config.toml
encoder_arch = "densenet"
model = "image VAE"
train_examples = 97500
image_size = 64
crop_scale_min = 1
encoder_kernel_size = 3
loss = "mse"
decoder_norm = "groupnorm"
decoder_activation = "silu"
init = "trunc_normal_002"
orthogonalizer = "newton_schulz_5"
final_lr_fraction = 0
Rows from block 10 of the encoder of a small image VAE, named by matrix and row number. Rows with one number belong to one channel. Each number is 500 + 50 x the weight over its row's rms, rounded and kept within 0 to 999. All counts start at 0. Numbers have three digits each.
Before each channel's rows are labels from the 100 images, of 14976, where the channel reaches its highest value: "strongest on" is what is common among them. Only what is clearly more common there than usual is listed. The data: coloured fractals of 300 iterated function systems on busy backdrops. In brackets: how many of the 100, against the usual share in percent.
# conv1: bottleneck pointwise conv (encoder.blocks.12.conv1.weight, 64x96x1x1), inputs 0-95
# conv2: growth 3x3 conv (encoder.blocks.12.conv2.weight, 16x64x3x3, transposed, each kernel summed), outputs 0-15

strongest on: orange (29 vs 8.4); grey (25 vs 8.5)
conv1.30:473494499536415530510620422504546426435538540398506488502516405508609531520528473566490454498485493478466459496473487490534552395515353493439484588542470501486536505605462523459616559567472517532559507543519453540498546555424468525445472504528460539523628434468483504488473516554472479496
conv2.30:516583513563462604554558566516456475494530534531

strongest on: pink (28 vs 8.3)
conv1.53:540538534537412561408479513534455484522526471515500555482521508460481589540545510497517526587460479550493556531537523489433462533496432516482514447496491513534496563592540551461465461495499486487483492477514466483501539452544525548511513493513642570476419394615548414464585554511411468687
conv2.53:518413483502540485544449493403401507492431497534

strongest on: dense (26 vs 7.5)
conv1.12:538491544433452529558451519488480538458486574471610513632548524470484446464487542522433517513475367522561508619573601452504485448528531516451590445494477501421447448443488524482512571486479489380511464521454538427472529493492480472486565522494499476425408480513514474556540424468581446464
conv2.12:430463497482485502508452439518558503470350502499

strongest on: dense (26 vs 7.5)
conv1.40:413468538508575574486481614510411477459464505540405510541548460552472566457521546471438499442494469461472526472406501521410447583504583513496531549485513537474434509490558445524491484524505451510457480479412516456556466483524527407491488519466614454471424446449509478484530419638560504399
conv2.40:495477492431456500402478453397484443487544455454

strongest on: dense (31 vs 7.5)
conv1.39:466464473473489470557574562510462535468530540510540530430537509500480429512492456502477502499562532526438521484494371501493520543463546504485593489496541533563496453600481478518472470476544551587522585511558429578465538477484496501495541535624497484544489434417558498374531513437640596388
conv2.39:476446493401480471421486449459468433488562442456

strongest on: white (26 vs 8.4)
conv1.33:454516512486488461474460479553492446473537477571508607399507508528450595362562548493495513516505475516556448484423569535565490515483439522457548470563517463593504477466514523544462531443472510454529475503462576529464511504491568460486488498513525530566493534353533543544334443524420399514
conv2.33:540423479457456407507473597484422520503463478528

strongest on: black (25 vs 8.5)
conv1.28:490492459428542503443551549515486538547510478514430503539477586516468444514505470479518517555641540538453405411546521459492456471443458538472541491467539525537562529471494469529529526486517474505552485528429436515453514526448471499549500472536529483639500546419499479551405486375382477339
conv2.28:509460498367417446486496496495486403499482478486

strongest on: dense (29 vs 7.5)
conv1.18:467476521414566476486503505499541467526476532471497470555544488512521450523510508468438581462483416532528529561463546557544551432491595461445422547554473462443525499496467498415506529535474580415491517621385429503443509456492547425511557537405463530543473556549507392634528535503442570533
conv2.18:481493487521445488484436425462481535457378494421

strongest on: black (38 vs 8.5); dense (25 vs 7.5)
conv1.45:528472517544506513537502478491492511475491503471512508504499477477520524553557469504427439472438513568470554526475520540485479486500571535542518465532517503486515526503436520530511427517480459449511528479465493454502464450518536448473482531481530538338557469669517480398690642560621517578
conv2.45:470451496516509463437449389457461502506420472425

strongest on: white (25 vs 8.4)
conv1.48:452561523451500561457520473539493486516507464504411501488492530487527459459515486525497488494566536485467550521492497343516513523511535412488517492387552540508528485456456374520491516550497487508485495510527540495510492503508440511657508502463475406511651545557478396463549484682481478514
conv2.48:524538644430523475544449527471552465504470511513

strongest on: black (25 vs 8.5)
conv1.5:518458511518474478540492517480494510478506497509547460460533486510461509512428485498449528459483473526463449468516496593454494479500505492513477511509469468478510487473487585492527484482491525506506499526541543519531492516563437548597517503446471354586647553582476263504555492675499454495
conv2.5:493553384529424466541517414475507497483494460563

strongest on: dense (29 vs 7.5)
conv1.61:526525491444560431578515452523433506478488497469610472538523473487486440445475480540539482476464410587459560552557492547442448444415547545526523536506502471469457576583514426505554601501517580539462486407524533468476549520530535479616556500467476460409469454641433437443533436508515494492
conv2.61:439471487489457478437417416486434524501422492440

strongest on: dense (30 vs 7.5)
conv1.41:531477472487526519490493528451554539559497541435502481573494577482447435528533574533551612565512506580534481487534475481488590499467510535453486548488473436571510483600464503507470527561525503545540451469511482469408549463450502386557538517434510472501482489543519585501463569478635520306
conv2.41:490525486436471466439447409458508410474465444445